python train.py --arch="vit" --model="image classifier" --dataset="numbers of one to four digits printed on busy colour backdrops" --train_examples=147500 --image_size=24 --crop_scale_min=0.8 --horizontal_flip=false --translate=0.06 --targets=["length", "first digit", "last digit", "ink"] --num_classes=[4, 10, 10, 12] --norm="layernorm" --norm_position="pre" --activation="gelu" --mlp_ratio=3 --head_dim=32 --fused_qkv=true --bias="all" --qk_norm=false --layer_scale_init=0.01 --parallel_block=false --inner_norm=false --patch_size=[2, 2] --layers=8 --width=192 --positions="learned" --pooling="mean" --register_tokens=4 --label_smoothing=0.2 --loss="cross_entropy" --head_dropout=0.2 --init="lecun_normal" --residual_init="zero_last" --optimizer="nadamw" --lr=0.0024 --beta1=0.95 --beta2=0.98 --eps=1e-08 --grad_clip=3.0 --steps=16100 --batch_size=128 --epochs=14.0 --lr_schedule="poly" --final_lr_fraction=0.05 --warmup_steps=3220 --weight_decay=0.1
Rows from block 5 of a small image classifier, named by matrix and row number. Rows with one number belong to one neuron. Each number is 128 + 32 x the weight over its row's rms, rounded and kept within 0 to 255. All counts start at 0. Numbers have three digits each.
After each neuron's rows are labels from the 100 images, of 14976, where the neuron reaches its highest value: "strongest on" is what is common among them. Only what is clearly more common there than usual is listed. The data: numbers of one to four digits printed on busy colour backdrops.
# fc1: MLP up (model.blocks.5.mlp.fc1.weight, 576x192), inputs 64-127
# fc2: MLP down (model.blocks.5.mlp.fc2.weight, 192x576, transposed), outputs 64-127

fc1.457:164126083119237070173128102118152102113100138153117132129073220126126082116149159075141144148109084178106123131158142158116147136069137159095154147088144152142132148144103142138045144156142134
fc2.457:173088107101066181100102105149180135204081115091174116104078104143146153132098098123144086125110126077186115133040105094159143140140199089126122201162141102113169178113160149137196135093130190
strongest on: pink ink

fc1.182:128107113071103108104160138117101115121103158120121156097135143101103134143105123167120151093167127145155138132142133102070133132093140124133182132096117063142205056130095107100167155142174102
fc2.182:067139100160178069094172133139094136143155097158114106128076130130143181065097158102081157136114119119065079106096188128131180132109070185130147129109127053134053165143125087126100060119104153
strongest on: first digit: 9; first digit: 0

fc1.486:194080167064135106066131176095084145146078087085144130116172120133137133117184193126122135124121148065130104079139155104155156151130134115160207188090083113115114126085197169105124090116148122
fc2.486:055157104135153109123131073114149190167142081147149111101187110180126085159075146128137116137112168132103121111120065107155111162118110117137098082138145108114131165071133192129131075138139126
strongest on: length: one

fc1.337:125114081098187122148115088108112114085168156168122102105046118120160088042099058074124140176182054136082121112120119122057176160126127106115132120114118090148170112153065173154136149146125150
fc2.337:081199082121145170202116153132107136125142140136139167124142142149159068208161150100138097162073111159150145175114066127129039138146132154134086112112164186101067137104116179094170135146127102
strongest on: the digit 1; length: two; last digit: 1; teal ink

fc1.164:186118129131151120065122126066133109152135116142130135065135161149167168111106109098104175143133211119117157059125151125151126113120153085100164177072116122116123123178123112123152090145165131
fc2.164:070142099158146131192084106153111151126167125131159115151121132166097106129170113117142122134052122149134157150172067103040122130138117116100090098121129110121150062121127142143146184118113118
strongest on: length: one; the digit 0; first digit: 0; last digit: 0

fc1.356:125132116195110061153138072143153133119115142083126127120105129168199128094122187175134179105094107119094064144110154144135153070112176149167130159208102122148071164152119135158159151151086117
fc2.356:123113133181145216093085147105126146134104146131152099139143219123107148131113118143120163161122084126166203116096105131158132167087116102127095104071198132124160139066131138169096161111147135
strongest on: bold; length: four; the digit 4

fc1.95:097116155120164082141114087194116124138116109171096090163143138110107115116064085121091118184135140128136090118141108136139137144118100101142136080151104131170155126124148134168104198086121184
fc2.95:145136115175131119163160138143130106118141123109083084134048140103113156197150137126118194137124107121109088179109162027111122174158159152169133144115101135145099150194119109124171104106154120
strongest on: the digit 7; last digit: 7; italic

fc1.469:189179145116169139129225138135106137093128112154144162113069134082143064118132159101155160133112103148152193127175146153137147127089113135098151172101171173113115171154143140151106089142135098
fc2.469:104115144113145141161151158156098137124120117139104156086112109160155101195137103102170114142101115160119139153149131151087086108101119201112123128099100164158122133161095083131120130117169144
strongest on: pink ink; the digit 2; last digit: 2

fc1.133:137163093172095090124100097098187050099174143091113116103099120151121111056137084105155132144145142154184185114123109155130142056119157112079137127170150136139153169126136191133124157177143093
fc2.133:129132088204143116089121105158138082179159173123084160158140127149078176160094034108108116126158106128130123137133157142167096116016091143158102131040162081142118167148123119121113153129127120
strongest on: length: two; the digit 5; first digit: 5

fc1.315:143125161125150148053098105122162088163114084127096175156110144081107112071174087183131147131155100161153150042100139092101129155095092033113164159084151068106132143111168177116119152172197105
fc2.315:177099162117141102108056132112125177164091093138105065122086183127167127117191167147135168112092110097125144069098137146102121102155104108121143170180126101121189099149134097111174085144092108
strongest on: the digit 3; first digit: 3; last digit: 3

fc1.222:117119195126125176087055128102154086111113128149083139196099171130109170139138050101103126182139136114120170097135122145173107194087095077134147112108150126117145084113147117109111171118151131
fc2.222:154123126105155110176145082108100165046153112122146138080136100107145098110153173128118145161112139133147140162152105110155169106145136145140101207167109157115125063117124185119116134080091116
strongest on: the digit 7; last digit: 7

fc1.495:133152133107116066089082121116167077116177139139093165153117135094107119087137100144108108142094102143096187117114162091091127160120148149157140155125156105143103106142172080179154127189197110
fc2.495:143128146156137173105087166109126141154148103118114105170135098147119128097115131167130139132147109116117157048149086131088146104140089180111144128160139191135154158136119108117168092182092122
strongest on: bold; the digit 9; first digit: 9; first digit: 5

fc1.148:137145092127157127128119050123121112132128159123122093154083116116195130073137073107136128151160071195098097133171185156083152108129131135121112163117115098154145094120128140188129149162117137
fc2.148:069126124117133128106102129129130166154197105106142153135140188133132145139142178123141126110104164147143157135143078118140085168074118075109087125186156179140153125137130145118171172126169154
strongest on: length: four; the digit 7

fc1.124:106146116104134099107139045104133140157070116087086176149108161096107175129089109131157131133147180167128144131064119132141115153066162139105169182100126086193087112123113120126139169174136172
fc2.124:159082095120077130097120183115149100137143130145107116156157187109175056118112090104117133160093145100157124122173131092137195143161168171167111058156139157132165070135150118148099132131109098
strongest on: bold; purple ink; red ink; first digit: 9

fc1.487:113092145072136153153130131124049170100157121167129125131136128105100158148117100093104142145128116133100095130123111120152176219133124070189168113088053107122183084112129103105150122077147183
fc2.487:133151142171140174102159099148121174138160163113057080192097165083119135160104087138128216133168090131140099120112145133169107088159174161125164104095120101131107182192135075140121091179134085
strongest on: length: two; the digit 2; last digit: 2; first digit: 2

fc1.104:141093152105142106127110110145141090122066159161134107120058131079155094128139081111079152180150094127190143116095122125161131198107176113165184100143131101136130109147170184124146133118127098
fc2.104:106122156066084156147131136112183111134113068144213124078138146104116103117132167091144063102114168128138171129126097058133118118121145141121123114176148196141165142122139120135164154131144127
strongest on: length: one; grey ink

fc1.100:139120145086157129059137112128172098140143134098101153174124145147173104090181091143100154150113093151149136101114168059073127178129037103121119222101174094112174060163143141184162163110134127
fc2.100:095148109118172136120065175116090187111134094132087180171124138156096134120190181137120108174099159108133114069130105085053099123151117113128147108161120127134128089113144117117120085126163156
strongest on: the digit 3; first digit: 3; last digit: 3

fc1.73:157167125174195112126144138178090129098117165136125182140056179081141068111139123110115131158095077175117134137188157165114149151064062157109154149118158132143134156145130148203119132164154089
fc2.73:129054110134132087186134168157104139171091119134156153073065126182149140140119099133125122123042076133140132123169139161099137113112121175122090151079087138134165190098158159155146083134107123
strongest on: pink ink

fc1.548:188088144130088139105106135179190154141088150149097082149091145147165091116124092123185136073162102117196133092091160164154138136123181169070128120190161164118107154086137192136091081155127120
fc2.548:107092150064158123108159134161099129111112077140123190097102095109144090144127141083086077105112136117180119146134121112120123129083153123105110124136118175087159151125080130135133159124192122
strongest on: length: one; blue ink; teal ink

fc1.205:154140148106133090039142133118168105166116072070113152112123134110104134103208168174056132093126155113145129053114123081086117107121136128155168206141150118108128099127170170090143074129151106
fc2.205:109108117095163109112069163127125177148160135151119132150141142166138104161163197130139073128041135098077123070104142117080112116113118146113143164161120110114115084099126142139156099150137071
strongest on: the digit 3; first digit: 3

fc1.549:155149075148135135120151113079116111125129079129086161087101111159136176081083116156098104126194111147104146064183098207093170097125124071125145134135106105196162119069170099104125085124154140
fc2.549:126102161129152142173129113115072099153082154106102146142135199105112137189159087141108100114116133149175162222135095135123088105050134133114125142136170136166122137134155093112122112150076121
strongest on: serif; red ink; last digit: 5

fc1.403:135193144167132137131130126171147127149112200105134137168101159139129097133143044100109138111134161143062107101099148160128163081104142127133153085096170092174115148086176149128093137171117048
fc2.403:128063168078134198099139201098100146107102103159139072112103100137118092090159178108136148174162183151175176086144071056099204165155130134137187129133144138108128057130124122150076096054171133
strongest on: length: one; on a plate; grey ink; white ink

fc1.77:152102145166152135133095131169118118114082183120148147121060123083152125112110070174061125177172090151145153100094118133135164142106169141175164142130090080134163132169224152092162138111107102
fc2.77:124102208064071146136124127145147156053128122109149107158112100077137091167146214104085109133158116107187096167065095039175159128177153079114137111195182173092102156145131117096100103087129109
strongest on: length: two; the digit 6; the digit 5; last digit: 5

fc1.355:143161131139132154076118128107176083103115132107053164142122138160097094085181073147133133135149131140127204086135128105072111121110119161121148104214195162169171113126177145140131175137119117
fc2.355:098154096104113159125128157154132103139132151152136117147081168133119110142108107067141074132167164111084113114050166075114088135124143115135143093029120082139103093216108104140122164135207161
strongest on: first digit: 9; first digit: 5

fc1.44:134146101137126052155144080110153103081156156128114099134124117130142128011116067113130137150171155143160096138180161127102143163107163134099110072153057124150162125106100096170107154146164125
fc2.44:126119143127140163098081099076153138174166154144081161163152188120123163184152130133130113143068126135124171104154107152172102123057089128143073153078148140108096136114107178093161147172152142
strongest on: serif; white ink; pink ink

fc1.340:238150117159161131129165128147114134115066147125131091132095132147127097108109112114138095116165120188130084093154139146085210155115104131140138137166121086164144107034095153186132095133085109
fc2.340:175131206044184197095050125117138108113121142111170106155113173111058134126129091162145091164116110146148153073114146151142125165090122146142130166119176133136092155125079195084100166177150092
strongest on: the digit 7; first digit: 7

fc1.456:099167097107120134061127096153220098140156118133111154195124131127121115076147124155150138110131118144132194088154207113115116085094129070045128157137150130113137119154141168145143156181134151
fc2.456:184146155147166127104096127169117135114125135128110073170122129088128174156138113126103120127130107145063134111097147160156064093203136120138172142116122081134130098134125087151140061151136133
strongest on: length: one; first digit: 5

fc1.36:137159105137095106070131111145146121129112164142128101113145138169171075110128100147126175120107135117193146089044110119132163155114102147163139135155092159191106178112142090188169111147083147
fc2.36:146095171081091115086164188104113160081157172093134135148145077151094164098107164139145141120141140138147045151171149101129144153100151097111121126134100129137109145126125106129118117111161122
strongest on: the digit 7; first digit: 7; first digit: 2

fc1.385:139126123157122120152183087117139149083114109124068088122107174091115106134099168170128147135175134246157118140180076116048183106112126155149160071144099088186124113155127109143108112147194125
fc2.385:105163098091124107120059102030126152121176168158141131130072160149142061118163109092114129149123151126121191101069154131081117120148103113146139158083167113160090063154127165095151094128066092
strongest on: the digit 1; last digit: 5; first digit: 1; red ink

fc1.228:189091221086122137101161134125061142132053072126125091098115128122102113153118165126100170136138137145148083099106120129148165192091138140168190148109090141119104146110207098092111116134131169
fc2.228:112134091182136132093132137144149154181167145091065132116120102122150157143118094159155147147187121128082124093135098127146117112136112161093055128112181129124144116110111153139122056151144144
strongest on: length: two; first digit: 3; first digit: 2

fc1.573:141132097099101088118157121122104107145124158108099148098132147064141083114177095113055142148205102220107155120140154128147142135123114083107152142114118149110131111119127110082127091134109067
fc2.573:128084070196116090143130155075135092159170192174132066097107160191125157123103118074118177170075091130111111143166175117124075084169117198099057109037116111118081110164129160114148092150115136
strongest on: the digit 1; last digit: 1

fc1.451:154138079104094131101217087126185081166097102105121146133108149136130129072145123168118104100179147157123155124112114101094132107107122094094140158103138085128110116100185093173148147180177098
fc2.451:135120128155121082172149087100089122079071155111155124115145117137117116156105162115118199128110080135164125149174113148128188138107186168117127138153094093165042135131149152157112103143052123
strongest on: the digit 1; last digit: 1

fc1.39:173124150154158084129135136106124133106158139163120130130155143111149132118124105151151152154157098131138094107180139158105138184130049064102154132162128101175139063054126147161084147173167161
fc2.39:140109106109132078145112099172075099183078162127150066080092083106087136153085112124085067127087106122125078141080177162145117139181167173163167120108089080163085182109126108157202080153096136
strongest on: sans-serif; grey ink

fc1.146:167068118096147115098158104100145136132120095171109124079104136110135117107121169162133174132120109141122095103145162148040169086114142111191132205156112108195143151154124112130180101164190135
fc2.146:113128137103120164148080102089104179087107127158098115120091127123119125186165134131085129077117099151089183170176112086122152116205172169108154091089106157126141090133088168135152144131063099
strongest on: length: one; the digit 6; first digit: 6; last digit: 6

fc1.281:124116068176205121096129108175072131158071140146089119181121142172174133111117093114140128162122101132079099114142134147148144130123135118125156141106111065177126077120181079154144112168124107
fc2.281:081088169110130162140087172131148143143125102120100110145109153091177066115147149126127114102102158121150166089181068063071163146115118129155123119149166167145117094119128146137104169120198157
strongest on: length: two; last digit: 5